config = dict(
    model='self-supervised audio encoder (BEST-RQ)',
    dataset='simulated modem signals in the audio band',
    train_examples=78125,
    n_mels=40,
    hop_length=160,
    input='log_mel',
    win_length=400,
    codebook_size=1024,
    mask_prob=0.05,
    arch='transformer',
    norm='layernorm',
    norm_position='post',
    hidden_act='relu',
    head_dim=32,
    fused_qkv=False,
    bias='all',
    qk_norm=True,
    parallel_block=False,
    moe='top_k',
    num_experts=8,
    moe_every=1,
    expert_mlp_ratio=0.5,
    experts_per_token=2,
    shared_expert=False,
    subsampling=4,
    layers=16,
    width=320,
    positions='learned',
    residual_init='none',
    optimizer='soap',
    beta2=0.99,
    learning_rate=0.0024,
    beta1=0.9,
    shampoo_beta=0.99,
    eps=1e-08,
    precondition_frequency=16,
    max_precond_dim=512,
    one_sided=False,
    adamw_lr_other_params=0.001,
    max_grad_norm=1.0,
    ema_decay=0.999,
    max_steps=3400,
    batch_size=64,
    epochs=2.8,
    lr_schedule='linear',
    final_lr_fraction=0.05,
    warmup_steps=170,
    weight_decay=0.4,
    adamw_weight_decay_other_params=0.01,
)
Rows from block 7, named by matrix and row number. Rows with one number belong to one attention dimension. Each number is 128 + 32 x the weight over its row's rms, rounded and kept within 0 to 255. All counts start at 0. Numbers have three digits each. After the name is the row's rms in percent of the matrix's.
# v: attention value (model.blocks.7.attn.v.weight, 320x320), inputs 160-319
# proj: attention output (model.blocks.7.attn.proj.weight, 320x320, transposed), outputs 160-319
v.32 105:105106118138153143135101176125110094116137090079111172137179109073137114151187084075097178135111183151103148133101144185172168152167104116106143172144170119126117104137144120156103138191127163143108142122085124178144107080076160163158136155163135154124139082057064173144102095063138099103137087132154131176157152143098154142108168128136105089162130123105144093084164076124150123147140123141086138151107122062108132088205101154172170026085098076132100187119094106153177168144115156
proj.32 102:174120124139095145132161121101119184136107172152093107093053141156153136124098175161123105128106119153133121098185091082130071091123165177114145098128086138159106147105100104125142114123060111131111110149166160154135146174147115094108118091049121099166058137140195092127150182195136155153116148106111131110163128111178091153150106180119092099089155132120081182166072180161166147096120143127155136088173137183124141190117113131074055223136124153139129109131188165092103131146199104
v.33 100:167098136089141075145118090151115136124100127203098151123147134105100107180144080131182116108115161150159148155161120121165146146193139141107124218170123123141120122100136144153109103177156092106090108120151098113108151106061171162114148145109122129147123144132160193084099153069113125138054165154110123175143152186198117131117142158158122161079075153085126124114117126137203066150136162124142134157076092120123147148120097147122138109062119108141132115161143098046099128094105109
proj.33 098:137141151144151165123105131074114109133158160056199101144162113161129155032162152128115135177152100147087160106074160164144124099058144122131184059116126117079112111155109139107122164095137134127160127121146188184161093091140115112123112114165114113130144122144073083163180102167168148139200110118109158088109123045085139121142129144123113101105160074152124114119110104119096147096111101156163139069173182129162103116162144100121118096164117152180097105122118140192145110178150155
v.34 096:148095119151176129141127046152105144145151081129127131119136127125146087190138115091140125124090095134183172113191147129085187136076068121155137134104167085158148151097122079108117105157152129156111094070068157088163093094088122083179193139153156118170140141154108096157094109134168138136131138138121166095204190107116148148108143112106129121152193167095189141154092050118163121124121140160091137140166184120097120131152122123158095040092125198095152173125157118102152111160110119
proj.34 100:087138132151044109104100216117130107119137155136098146124098127129142153068121150104111149112112154109077095119100134126146069135197159110128156150165118173116129125166129185164121177076131179093148122154182099114126165152164134161080079110117090143085140135099191118113168141063060094139123148122107116153082049144170116168153091164153118109137054089144074128113155183150133091168124122090175139106099104087161164137141154132150178174161118064107126085144142117123092179117109128
v.35 107:172188099160110149155132093136067087130109144084098091162120066097160124145160172097119102055126116171126099125145114078074172087082127155099151179123171055147127111155130176165144147134136109147197121128190130136162143107105141125140107151115101192100133089106161123153111168076134179099124133159166151147094135137175121161125111111156107128131115157039130103136208107113116095095129159088137144107117157131082110202133121159105159108126143125120178061153143102097172055080115090
proj.35 107:101110140097101128085166170086196130126144137163167141061128179157088153096151103162139148207142147117107164142102155162163077168192123095152120073138040188097127136152141120172109122186119135107091113114084143119090133156140147141093172117138123107188127155157104163169112124180086113129124141114129115123177112115095131135094156123130095117088158077200132167107065112128177195146150104163130133133097117125143135072172146084147140147139145123085120164104118176147069172157132168
v.36 106:142126137112134103117151170122084109121148153171095096081088176048162138123164159132153128139116181151177177162141181086142104118104144048115111087127115154142156145148142125109107098091147129137152121109109116155185118121119124109149161177168154111153058095109123145138113124085200115140122085141181095164140158130129098125105171147118155099130093098124121090168135121130107091114088182117180159173162148095135173126182120134091130081159173083097099120149205120087065125147117089
proj.36 103:131163080127127132104121124136173135097082102130154101174181097191106085162076150137073072117181078127111110082100071167109208153182126166149109172125132099083118089108155153176154138102129131158095138139148094074103098129111149104118125144101103165103178163164145098120183135150128131110055091117114153007095121130074139112127108121133122176126202108124142160112127093141141186170179072104140152124108093157117115133078138114185175121121109162133168122082086148149162118098104154
v.37 098:123151166161103165106091132107132151101138126127156153141097143133165134082119124107085125075161093133159106148138159159133132119070157077093155142166118127170146116159124150146082085213101064108112206163136175216068130161063124195139083167094110137086101142122164131137194167128098128155129095141134147129167168139127156105135156160077119110059093123125085162133135112150172090172090137106074135041125073157127108121121101162101080140058115098055097104171108134171111124169147111
proj.37 098:116119093092136110182141134101101115115128186093150146156135141130057154159126124161142086164140142096111157088102103084107153161164119155180095104135124121097060180118107109071160141082132122157159052116154079050209104098184121050112122098145144096178145126152110144088083106139209138090112191121096101129088107101128113160099111071137117118176149100151154102076105129061101145071159143130190118168153182139148194140148113095149146113156136130182168127089097066093145087094120174
v.38 096:173149149176149086129141079187158147100105151104164092084099158167091097086163172109217100100140120095115103115129126119098156036080129105110117128143136127137086160100099084107156080164119148133126151106129122124143126101153095108169174167123126160214087122083141096134091116082136133116115189137142101162152091119129080124112164141155124141152138148145108122142072126108116117147078106144108111133160146155158088160105090097117132161197190128076110149056128170149072082189147140
proj.38 093:093139088095197099140059126051129112147172090105084157126178138091129147213053113153078146140165165165148164159112077147141099201166149132147120097090115150086154117166181157127139160056121110106133126178124136070106106134120151126049066102141140090108169145156134132100182136168153110133157060138098130079115100133141147119109068122129133106154142145103142104107153101124179127117133168109151131117137179069103190147094170145172136129077135114118143130167126093083134145115139135
v.39 108:132166164164154146047145094164124100054143223117096093108104119165112107183111146113159060128108101083193078112129136103096065146122180143210146149124104133134084091093108201158122116157117132118185131121121128104110120093136149139096102138141090148167216120129127097177099117143162228079089124161147121119123127126126087166118166131135112150169111178125116103100127150125104126158111180111127120080092154101113112174142171101117088148174147096131066160141197128167146083092110153
proj.39 109:152099081126108119154106138105169133196129036155158158120137124113162148137135109153086145143157135140084135187120151171175174116130114112076123119136140119105186154164124061102180145087140106130108126079118139118124129169118112090128193091147194150104011113161123245114169181155119076142151130122107114168139121170140155104143085119123190103107139089131134139109131093148196136116136094127123127139135130127182135113090070144168138146133125149139167103095063124089107134143124118
v.40 102:122176088157109128162076103140170132120136098162133090076123133124087092147118142101102078135108137137148155187188125112080060144161197147067171148090117128117152091091148074172124096114160103111157131130127128125136099072165108123134114101139151154100178147103104111182080089141108108071146148172142095144150154160092097098132163152125152091123097082118106109183163118141134163097177097093151135132079181050173095102204134142242104179089083082161113095157121058142138142158147138
proj.40 099:135116209136130112085213152114132096111128138146119088157139098118126130092144098132138175140138108139141138111096159109162191116125073139170052134165120139136119118148099174084136144098090143134115077120174133117125180133087136106160087121125095134142136128131176178099155167115137110177145111096129114105081111115136134152163100125114136154156122167107145151076090158118129111139079140160094161128184077169091129131052163140000120111157171157128138133170128157137157113111081097
v.41 099:087159108072112136099129173143135136145111175085121104121126096148060084148188094079090106117146168206172103094125132123135167142134152134097118114144150077161132159143112167164119134103141109126141148111097100103150126121137138156077156155141068129113191078139124121056150126159169093093082078117153084126121144185093115173038104147128178085165124060076132108112162127148095140079127145131126116112100124137154119137166095137096131126108052091136134143148094077068087133099159132
proj.41 103:180129130190125117163111092128131102129128069175103136129115178123172132078062151182091129160122093116096133143099115117091133063136132137181128122175109165126138098129126053083165144153078113093104097151159136122088181131122112054154121026082212127076093150139117179159105126095097157131144177090087139128145146061153167128194154074124074165044124189139131144131114135083173100148155100176116148119122139135115148088122120128119089118116163164115102082117134133178133122165049108
v.42 092:073157187144164103089133158135137166098139129118112124113108072090121142077142137104106072117086169084089120098149180083090092143142104170122151137107091142094058174129157168084156132121144105089130141121118095152199103144111152136125113164175115128046116080085070103149151075156111129148178106104137118123069093191144108074160060085107155100156125118216065173094131139109154111107095104132075116103112111142100156159104161162179088162142127132132090107108118148100111071092065138
proj.42 091:203081095112109130166125096130112109156099113139136099145115148149126146186062123109166137152113113179184131156101077111188187126087128133124074141178189109162157099144118095144093105154098138086150079153138162112051118104127140126137153120100153133210118169177167127091095161074172112138095115129105105140198166059115138160078180172137107079106081123094162075161159098154123105163177171123135112148159134113178092087112108134101179064149105130113162107105135098159143155116160123
v.43 098:100129145110159147098114145121075100141116168112156138139135137116140071133110125097192135113147150098134058143133113148161144095085174087130106155119096187171101142096138087187124127165113046091177106114135149189111217151039057131136127125131126117130112074098134117166178150146151146102161110152113106080093125166113190114078135143122202151163168147087128105144103141120132154111154136110108122155157119127113141065092124154084134121095109152150109085139057087125141092130094146
proj.43 100:177103082158098127183162097097177139107148118135104160111061155188153174129196125121088081106159112157098194137109133125111092171168093148152150130136146071093155127180132164111137145143123143158112124148108103164176071065185177103139094101158161125144167168168096105167088068099122110108115096122133162122150157104148084178151150143116084071110137107128078142125130104129129131118135124152190129119062163094138092202163130093154114106132117098100151170167181180124112125131184158
v.44 100:044107146184107112147150149122154106128109100098183133103098094198157221184144168068164086105074126086109180111132098134105106116061130120138122093178123177167104202135138159054088109104085192110123138102198173179169124126122116118105044125123120129129116201184104078153138132126162122123131089143141086130085086085096128082138139135167122111155128088163137180170114142114122116135144116196138178138149115089068161186153175144079082181121151213078109123091131110127101128107180107
proj.44 104:168116153082178113136089082129077169155097117096129102145179151075096071107059083174071168102166126187155112132088168069109111109162066125165091184065122111130124086112113087193191090152158069129121112152043100090114149135123098172110203123141089138110156087038162155077140099151114118151147140104130139084174141197122178097159115083099137117110111148162121050110186110120089148112123152108143097139117148170150106071095119128160193077140094092200164103124140123138122108142081134
v.45 100:122143142121149086153073128129101119169140148108140113177156164092144120139066146125101083155116158100116083113118126139161192123123153169154149106085181133088131104148096102154068210105082101115092131168072164132098126093129088182156176093145134105149117147177128146160069170126180143175153145123072127103131131076101112145126105126137160143186074132163127092129153141148157112138142102148062101126108126136137128062138129129151189161133172136112164098093100126142136162171205156
proj.45 106:146124142179084139143168141136159095076140124139144129128062099134099148149162107090173155109119098175134163134146138131067094116128158041114148189182090083163170148117195147089164074166173143120171115090175158116147153143121149101117101148104106154098117140092141126115168115111047118099088097164179119133121132128169117099165148154108129077102187130075117153154117168173122114129098166096201113140102143122118140208112088097090069089082149076081115208154136159154132111132095107
v.46 101:135083119152104159128112144136112168101112071078115167078165165136143154104118137107115142139091084136157135179162101173118128099112125143119128130081182136081099137087105135114175096139134193134116074145113128172193134067151080178128144114128182142163181118120087135102106171191136139109111086138148088179163141120172129122120115117107074190069124145153104158071084116137172124137147106084130161075101131083042113092201119204156148146125121123116100144114114117098111136067131161
proj.46 106:140127113138159094085101141103117092176129163197141115178092137105148070161092066145086097154158144088111126092070178078149174145123122120146146134150082140155127148159135117155089147102151102100078188128153112101084177191104122083185165122116114116104098134176152148150162111098177117143110133119077107116099162148075138136157139134139191062126136124127132102127175104147068119124140099204129124186145119155173187108056114091116100101138155128155136104123120134147143138199063107
v.47 103:089116099151125176068131135117112153111148115176128085103120100099136184108161146096116126089114111124143122145115175102109128105121139149071169121108140146116140147110165078077176152153073141081120134177168153121142167186159142145145145145110102162149099139180185085174080054108114127069000051199073146084140151116119132114156127173123107183115076119145126073114102086066163136147145093130140135091140142133067150075113144148132108164101122165191112148150176144076157120115156098
proj.47 102:127147207135139097123145076084142106144101115113111154154171160165134073158137088138162131125106137157142110122103081119114137147100153136191083128135092139146103106154128201190088107074111134173129167107064073103105139086088126081104127128156203133168100120112127156094167197155147114113197189056152121125140110124136091175072086059157116093170170129092133157127113164159061130158109156143135123136137147156203091188147136167122153092142146102079170118134117127165086125178101158
v.48 101:107127106094130140131136101109094130069101106085103136106141181150157160132148082143106175089103105136092174082147150085143153102133124123114129135143153177173155169143125161105181097207181154142180177185138149137155135120077080067130166108125123074119135121144098175098107134151131117127209152129158105122143082070058148148173177056160154135113105148138106164102127191110127155112134130169176126104139140146132117113129117138124174133085123217142067100180137102120205098141196146
proj.48 101:165116161157111117088133144149180085156148167160164148141122084141132099143106161130137080115197160097199112159184111153121130160137133113144128144151088101072082124111173105151093168078099090128102128104111171151095134119189171180110090129153120148100159144099123094145126080118150153109078093082140144125133150165130068137096087157105132134122177140108101143176071079171106139083141108078065122146120160092139105133137116097112103117181150060110167194117138135138079129127114183
v.49 106:121133125144075115123160126186121139138172176143142087108162160125125179061113147172104128157105136129113128119138138178116073088136143125166083100096171120181154130119115145158109087145131103136111174171122137120144161092086123050111115179198198116145094108100156149102142134180156117115173110146076110152091026109162107167130125182094069131078098148144070132101168135118188185095114140118118111102059120145167105145189170069117139171151148074157132137110113156165160137140068156
proj.49 104:152121138113121118098067100103120088159085094097109088158118139151128073181106130128172151115152083068167117159128115113171203149106099064091141141173109093099174133155151129136153132097126147151133086114122102144111078149130134175111168099088131155102120150114139132160125146107075120145099136158208144080165173146149125090130146100185181155162099108123204112180108145171107095178122145102136126137160143133116145109001087173156176073125069124126118141141146115077096082100176119
v.50 104:110133117174125154078141240134123099164119102102153153122164113129144167108058088127099157201097164109167136144095115099126135126091171120137093105129077170119093129092178081124127101112118141156088146139073129126130150132119150112147132092127137155129060154090114185053137146138162158119107094076099177099118106148173087125142171142101165120163132149135126163182081169063068146114133105147120209119091141154150146133132140104126095155165121135112158123119113120079110190131162092
proj.50 108:126100104082083110128099069127078199122117164192106112133109113125109111132158167138179103099166109085121068088149161138140165139171108164116166126117168096173161118162095190166083129128170159112166111114163099116054096188107106119109119179168158102076136132155128093159117082096103110151154163169135130122106175091114159112094093117098114144117112117129138108089188116171171099122121129068120040155132098118083106097126109133124158097097169104100119115075132140187123107105062179
v.51 094:140133137150123202105129104084156120143087168138083181127119134134184132114136110160091103109149083148125101108069159074168118110139158150139141149096182061144149148122125175137120103162135139139136146189083071159101128146135139200156080162096144047142157078151158184090121165158143160078074068103141086140127177140102121153174105141181084097128173100108141129123121074132154108120153144205117131099154094142125127116142129111068066140100095168130115094197125125136187139161138152
proj.51 096:138156054130161053146095144181142109122122086111160139095112109153098112123180119132182119156129137059130136117154102150049164149117106097128114114145089134107119148139080096078178135096138104181130123089152169091167136131119097086092190081119103186105122163089096080177094094107091134165202151110122143134169063105149106126088107141113148172168064133121093160143125183116119140156099117096147143113038143137120133154132116119174168155199128096094138131110115119083065123105125109
v.52 106:097125149168133156123138115118179196134100101080130101106131181151092202166145100167105119122147132173089134165144092087141049086087134133132136067149154079175143103126134104154150143144117195141136077171078062165120082098156141106091100153088089141148190098152116115111115150165150156089077075141099084094136131168092191124089136099144075122088101084138125075102140123203131176172140161101111107109183128146138086114210132108059101165153116050129100119089111154075138145076108123
proj.52 104:130152134118128114139090170118140084118089112165140154101144108120165082089123169103093139141105108081161094116078159178111177160132167118128045157095094184089096136114123110090129131116137116117135156074205147043103191179101115103167155116162217132158029180085152160140099168072131104148128174155146187139065114139139064118150120108116162112122086137093160136082116118128120098118138076169162128148068117134110138137070104146166134076132108186107144146154134074177133131221127118
v.53 098:113146116212072111124136140128077103216142153042157117141129150140116115118048148185059087153148087121109086104106134113148089115087112127133098101153121148132151133112099066106150135173128123103160150117085163181155146119191139178140125113109209182155149115107157156141081104182177154179088166140138111184093110135151173142153132071120074148121177098146167100209157156115145185041154189122071108208166150200152144157137143121134147134112101142166082119136170154148126156107114098
proj.53 109:143116134072144109122127128145158136060098085174093119090095112082152145125198093052160123122133135096154177113154148112105156130139161154122133156109165118117129121092142175150091100072198113092093070110162126094110147158062116048119110115120057108082078142141094095140131140062077096092175078153115167065156118129140099115094082167126168096143079156115102126069107096129112098196076058124164154080059069039080073145110111126159116122124175122092181124139057128063123100159131113
v.54 107:105163080105138117149138175106226163136165138080082165066098116091175168122207147095173139087122115103102145150175128149144091094180131128104116105097168060093150095142131100097159117182178192088121060133104141144097145108197127139121124162098110157118129119121084113154117088104134121123165124140094144181110123189163158162136096127128079145099139143121133116150115102126158124128128135128097154144185098143125085175123064219097110099165120127082129195142038154047126142147079077
proj.54 105:176102169109157157125142122134090109108124086141151129126134154144132097172073127125083129140120146156155133108091087091148113148088116126150126122152109217146080188068149134161066132124106064156137144157190120112167110145052144097098123103155106142151149165133152113111155174153183140118069112124160096061150123116113068162103152120142181103122116117124120121117154109120110124105141125120184126108103134114133179084144155056156099141099108138127132076133232100203102141121199205
v.55 107:148137088152165118168107139023108106163125117150162114147142132094109180120100112123084069050145107110102091159066126094129168089150118154169100123152082064092125146131133112176086083198190141091116139153129110181134078085162131106093113085119086103145104044147081107157108136130102155069102166114144118140100132131072129072149098082120091135094104184186080104197137089111081134113151126113115110210108124082122089111146131152093130170160167111123103128148139086109184098146151086
proj.55 101:093091147085125088115116093254177114093139132128095096072082128126130093170152161123160199164117177136160166106164101141159084169117158095088159098106098198128089073113142084085140182111058128115170137156146170120123191110115116092166144188157140156114159207134146091096106103109149095146126121132111140116135096165153097194122104123102149112116105099057196161075096141096144110123075111140124114088148117169144106101170092111143106062152111149116107119131132151150101157150124165
v.56 097:073120150090141123081153111123130131140127145139160158139153099128115081141157109084164162121148112173159107185154115152076094169143150126160120157113053162109109112151125107142140147024108130115135120170206092034149096123154098113098064093148116146174108112133103147112131076121142131152076047139155100182086112163077125057168113143150133096160146123068161091161127174083144177107139141130106162147150131101109116112129117131152102156141143105123123117103151125108111152149178127
proj.56 100:171135134176113094180115138126152093110094112147107105093091146151139133138105120203092081154178186120137134083106151076201174091115110125120100095125154137134139120123150160120107142207115126142066184100043135195113130113055122119152190144074172108081173106140090124151131142143122138112209163103067141087174159103164135169126145138097138134090161141188092170105128089128131095138095113142140099118102137141162142128089157118117102086116126180152117108163109131137103137086113126
v.57 095:119082102165166137137184155140194150093168172135161120106078072125141147115175094095101136121127166139135108204120100139117123101082151097169078110101096164146110148136204090114126098147088122151159098143102078116160115099150134154097131140135116169138123083115172122097133157118181050137059129128134123098169121169121047130128082123143204157104073085155128104150150098118074143172120132123106136170155175102149155159131174116135109141094114137147119160080138130112132145084115129
proj.57 093:138145181118077122055098132147073157151105060157105106140181153127122136132063153188134088117092091166088102056096197129151131163138110202118132117142148132128140108148071156134111158104154142111130163107117095127081141167081134113173133109125153143152134160155112102106122120130096169089138124152082090156097146051125173139137158140104066069175138148086108118081143169098189107106153114120140118116105046096117098105123128145144141111136177116129117123126158069125117130159156120
v.58 102:120119106172130095138101162191092100100153106107111108073095100140129080097107115131096126181123184112155081156147130125112083136140091111177130094084119166172124160101121152100087164095143117151183166138083102203105102083139201129132087072186183082109174127127135122120130181104147098074178152096105151126111083122095095110166127151127137126118168116159100158124147110055145172145121050115089104102145159075130096157162154123183139108132140115162099124109051110115113112126139158
proj.58 107:167173132096076164139154132120160150135091099155115157174130168113119209156146133078115145159117086149062179123129169115143163117121163170059110149189168070084124103135135078141165114190099118096076082150161194059145108148085088113122147151107087197140069145127129127113137087099117136216105084169135122158146157107137171126108152133103148105156086153077162142143117159195125115147137212131129137147080072156121128107094146178110088118159120105095120124139177100157197115119099090
v.59 097:133116098069117163109119133187130107177154195186146136132174156137154109084128203142134149097088188110174073134239136150133154109158158137149063093101092135107144107094137113112114122153095136126133123128128188082157135159149177110166115129118131102093098101176147116085103132084117100123105050148104166085170130180100156150118153140146145142140158116160132115190125182112067136103192118092132121062088133107108154068129116171111128149081126158119184159149125134148078161110127133
proj.59 099:121131152149147136179136166061131133073142065101126121097090099123125134128168070076136109157138098142102137088050117147115082157087101123131166188168193124186130134173127145145139120099119091123118125157118103157121125112115133142076147130171123153160156116097125174155170121156123113144154204144166109180085147117179115104095146113133083138115103132115132138048146061163193093143138149134089149167159132106121109181101122064151130145129131067150102149100120107095180111151103124
v.60 107:085120093155108133149144100114116148130146106134163148175132135083123126097088126162114140129099146168105149105068113152150060164089143102131153134127124128076083140144074105123114100104053110102144106120138145181159155199074151116115147080150125140107077133164122087059141126096130106118160102130161085177064103144050137101161149156086156107072116157116137105098140074148113130160143138122132123104141213146130139088146105172068114097116123138222101104147065137080169052199156137
proj.60 099:135152150080163106132180113166139133113061173121143101086057109177130097163188125121133125102190103103167120133195114114107169071144109103120113107134134109173136135119183179107134122110186157144107123134114109118154153088197139101128086144133120117134146136099091172177082138140144140159123120102121125071189165111183124191109099101125090125111143140137125160161113187079085113080117114141118120174082134136100094108081139079197136124128130106082137147098141094185132168087107100
v.61 102:102149130086128124112149153126078094138129081110111098078154175093136097159157154116113151135126184117164146092111126186149144121071087062199106103078136111137147104167137102131180174133129165173148123147110135130133119106096114158144104148096099076169148136100140130067100099091128126148077089142094149109134083151139117138076098164092096181199107148235165147121128109111135148100113155082161153131165058163143156107160119118086117174092155099136124153100171099134174129102106104
proj.61 108:134100095150083162158114141112174117135152140126127176166165114160127145110118124111114084129146069101086090143117115118103124120190140145091097173206175126137147149117144110173122095108116144113102175126099142092158133169139077136127170115172171175105109133131120110160128138148151126123197132170130131153091106146170169083178175111175148083097171137056111111102119120176133155167153092196087092134109143116100142190115151141115145095149090151096136076122078181050123141148138143
v.62 101:096103183131136153138114143088137082150144146131123105118064184158162041184095110077142100113167111115143158127177144158112128094125134082095143157119172151177167129169142107116118146124097117159124118098191078094101083124146091088150151061019172109181122157097107141124150095172113183186088147114118124136124119154100134085115177134168127161125151144107118135182092125190060162085144145106145065146104072192135125137159099089108168153141141085170168131124148102201145070150147124
proj.62 098:145174079140124070096152092121123120152095096111140162164154096161150127093198178168153146171143165132123071150084068147158127117135160143192114111118096133093109117131148155150165159108149211166105137125103151165182171135131118158134061183222108140123182111113123118149116113126192095081164071172164159084104086129179138132170087129104129107142123133186143126113154138106153112166094126139173173118146178093099125151149173149125111168138105131079123102144113151047124154094145121
v.63 102:137171143061127081147124167095123137138143145100157134149065143104106154107125099114125172144158164125065105127111100072124129096121116068151107073101121164143174122062125137114116064108141169126185111112111115117165117158184124103134155065129154089132150102105130185103142169081202100080055161157144118141120126158052154099078120108125089060103092157151091112134165110166133124113070148114089134141147181158091137088146090140077121141127167164113141145075150130142118111125147123
proj.63 104:113122112168105153077148123166139095155111125188081113125162105097127090122113141129103057136115107095208122102143156169118169171141164121114146143146127074117128113146135119139170191104109102106098141137157085122096129072102152078140072187145100181156134138129130079102133117196075116193180110124133148137104111127172110162183097166119152156137124055089124162132093130086135117190177093131142126165121084072170119154129181100194085140155134069124128140202074155116138130128134102
v.64 090:132159123150135162117162072107166172092121075136110063126129143170128154139077232152102167142135109139115093129097131138105139095146064078185102109074095146130115170092164164119169134108110146100125089097105158134173124074117147132144148144105127150173108094133120145147099071149065121153182126140153129127121120126131076125170053083128134094175108128131136126067100080091148102135135141158160135083101147144155137150201130086111108109142142079128148101160072102091103122146117119
proj.64 089:107141129092144121134138183112133129141149146123137133104175106081127114132180110136152097088130153127141145135117116160229079164105156174093127129177115121142110050149121147159111082127113098157161214120115143111097144153129064144117096096190124081125080167117145143130178161106170108103058108100136131122135156154137126118127219104128157137081217173070153102158171213154115166087122111099100099213164051098095135121107093163165178167117116178104134127107154158136109132148110165
v.65 095:045115134092085207104121179128085138125138149129126141139106120104109176183090072175132111178140115125150156097133081160024072090081179146057160101169110121148166080104090166173123110116169085107166150121170094154102099172111070155155113130154129130160113082150177142098111087160090117157091084132161129112134131147141172129138087141140109129178164121149113149154117148131140125166171042131151141080141092094145148123113114091082126135108114136141095122126079126128080160130123139
proj.65 091:224136120147134077122137076093184089140094103122108142140108128114114128076163144115109146120111117142132122166073135075179166160161073122186139189110152144089099144143191082070125108197066125177075101136115150101132161136160138152091143096111093102104140159118122100172137175090178160099135149134083151131130111106099112110110147093124129138102103135156162064144170085106092106151113212091098131162117147144081129142145148130157156115141153127141162133116137114134192083105112110
v.66 098:151124092137149145079135146079175133094113176124103129148167177103103111110192104105132154105108118125107153114155163151194090140190111175129169125133118108115156135158105110102105077062095166107113071118152130162147137166108146122150112072142209177165115158095139125102147156104036130145084162151184087132182155106108136074146144107084117077146131125085162118096087160143142148089152171091157051098145174107097140155117147132149144102124129116120154122131162126092125115110156137
proj.66 098:083115135157090098148131094152098126106112104151181103138133097144185106128091110154146130191136135124134094154122075104105121077085138111109092123138174140132098135095168119213174167132124119134127196133096120108153107120172127128142138168103058076078143120125132151183143126192159135089175091086124147117082107134109130163093132158155137207085146139133118104122126082055149104130136076131134196152143106139125113107092091122156141200146083128170097148145110153141132135158125062
v.67 108:168143151100111111192124135186132103113166115152135120104110064125132129140108158151212109109155145145206147135110174105120150195082118058161098113114076103132120015130160143107090123106101077125147116154159170166126107166177121135114093080086068137115124115093134073080129085181117175142195210140084197120067153145140089160163137175100163105144163091105139092126150114152150123121114139125103127132153053194149172133081148174077073062112101157130165133128137130141117155087135194
proj.67 106:087109101143142161081153126093115163113145155102125137156168185130104150119156105128048127127106099145077101121132124176115114085150088181038124129124206128117136190141076116117156084120167137091147154111114087125131161108064135137120186140171148104126146141166101135136143164085119106116068083138140078119198107187120210090124143123126103118124097148154095186142137091128083147162104162126121162162067165075070058105131111106166166116146126130137099129131162162123175102170096096
v.68 107:132131136193140146131129151181169125132175174168126178192123180109123112138120163193114105185139136147135121145143191136112124144132123132111092152084073090140128166170136156122064129185172125078180101146057129157165144096050156145110122046132095171112047140132130095127105139183096136075123139125149107119080151108143128152086129123161102158117121109160133177157156093165091120107167149119096189113123131157102137120129108064076045127120168178136124148114096136165117149080137108
proj.68 104:115124108092120106155119126087093130122096098124137090090106104143127151116139105105123132116100089190116156143095104124131127148121118099162152131179154147136147066115103152120182094042117143120111131150202098090070101167222072115141110200165165122132209115099128146122159125101149150168125115116093129119128104172147151121128154137104152078128065151104127113107107149091197154169106103131192124140160155076183133116123155213146239124147112061110159151145142104120159087183095138
v.69 090:153058077050106101081150164153128123108097132133108130098163101129114115047146140103235136149140135159098201115145119070190133180195106079186092178179064183125182173094020133183110136124111107094105060134147148121125130209112160093137176137140166136123116092125140157153126151064119145110115122152121189139094116093138129120128084108120128113116153117108165150134121125143139145149134143088110168090175164205072133128136114132148098108119183141124100113146181100070072105167139100
proj.69 096:108159127209154165131145076092121148110134185149152129144130125134146127151107116147089090093127086130163104128128163144065106095070077185088107083076186091101112053154203099127137113101129132171211172099187095154138109045159067117122101141135119119141134174081134072091151104165124159101186138136132140114115202118064140165091187160145113176117107149105083116132135143098082114123087101148165095154080078131203085122079144148100173122095131143154200112114050147173198141090070131
v.70 109:156072152141209121152091153129122081158148031084114097154162131103129150146106160159138151113148133063108126108099141146162102115171073168127118144096153161098160143148137120122109185143070118117119130129094163061073056089193167124126128125122085092143140162092175109142138091152057085116146190167112184129132102111138187078161099156135144160108148113078152139073159103100130129151154159144155136060129063117107159143129109145180087106089133131107145150112152127151092152155137123
proj.70 111:141148077118058127154165116116159208107203215193153128122125132155151129134171105127138091174127118141136155127119119111139163159059188064108149136168071147137119099134093164108170065080157137179127125131153061231175172178083081105147145141141127144134131103120063123139155162122203140145107071105108082123109202145106079178108132102129142087126135173172144126173144120146108167100116097118113105192133133110150136136143150126111164117140142150121107139172119137078196143127108126
v.71 096:080106165177184144184135120131151148120139095150117088112085116144079098110118142157149141155150109166158119098069102161186156103084121065097092110145192178145122113075146146085164130165186099141120118106131143124128116158118099137181124163091166207132152103130112120131159122136102151132123081156132144148159047099162175135153119115133110146111120149128116164080164131130167086096139127117140156151094115055120098115163137154167135113179134138056165118114123132089086145132141076
proj.71 101:179143131050088103110118116115110188182122156081107115135142113114167151162166125092081102105122140067072138136181189127100146117175157138207127131106003121131082121162134135160060166092128135153131132116156122122139126079099124092120105120152087083168110168096152158172091121155150107096104174114142114072145163103150097151138157155108131137136121157100135101145089168152121146166144096119144074156140117174106150137135121123151137099113135076169079097108166137168127131171079134
v.72 104:158115079177112154183164147108159106144137126115132071131105132092156095147159132080177099161158167101085141028192052106099140190112180162091141130132162138140147110154154127175062168103122144093098102126120185110117096154173096129106136115047098137139090141095192104065153087105114212103093122145122170179165099108137168149117141141134093109150121089159099176124125081150153111174114153161131134129122145135145161131148105147146089112126117112129082112171122161104102128130098120
proj.72 100:112186172108132064133085124111119161080142176136149196146120127172100158113106095148112149117106097158164157168063211112114091036127106093145087103156148119114132135111080110150158063129110125160150143137112072125130151134078169143149123121165161143090148128117089168177104227129139084130183119132133102081065165145141091078128130107100122146124087204106163070153129080143104182088131123116123106138166078141124104109112209139123155186083129150114110137109139080115186182099133136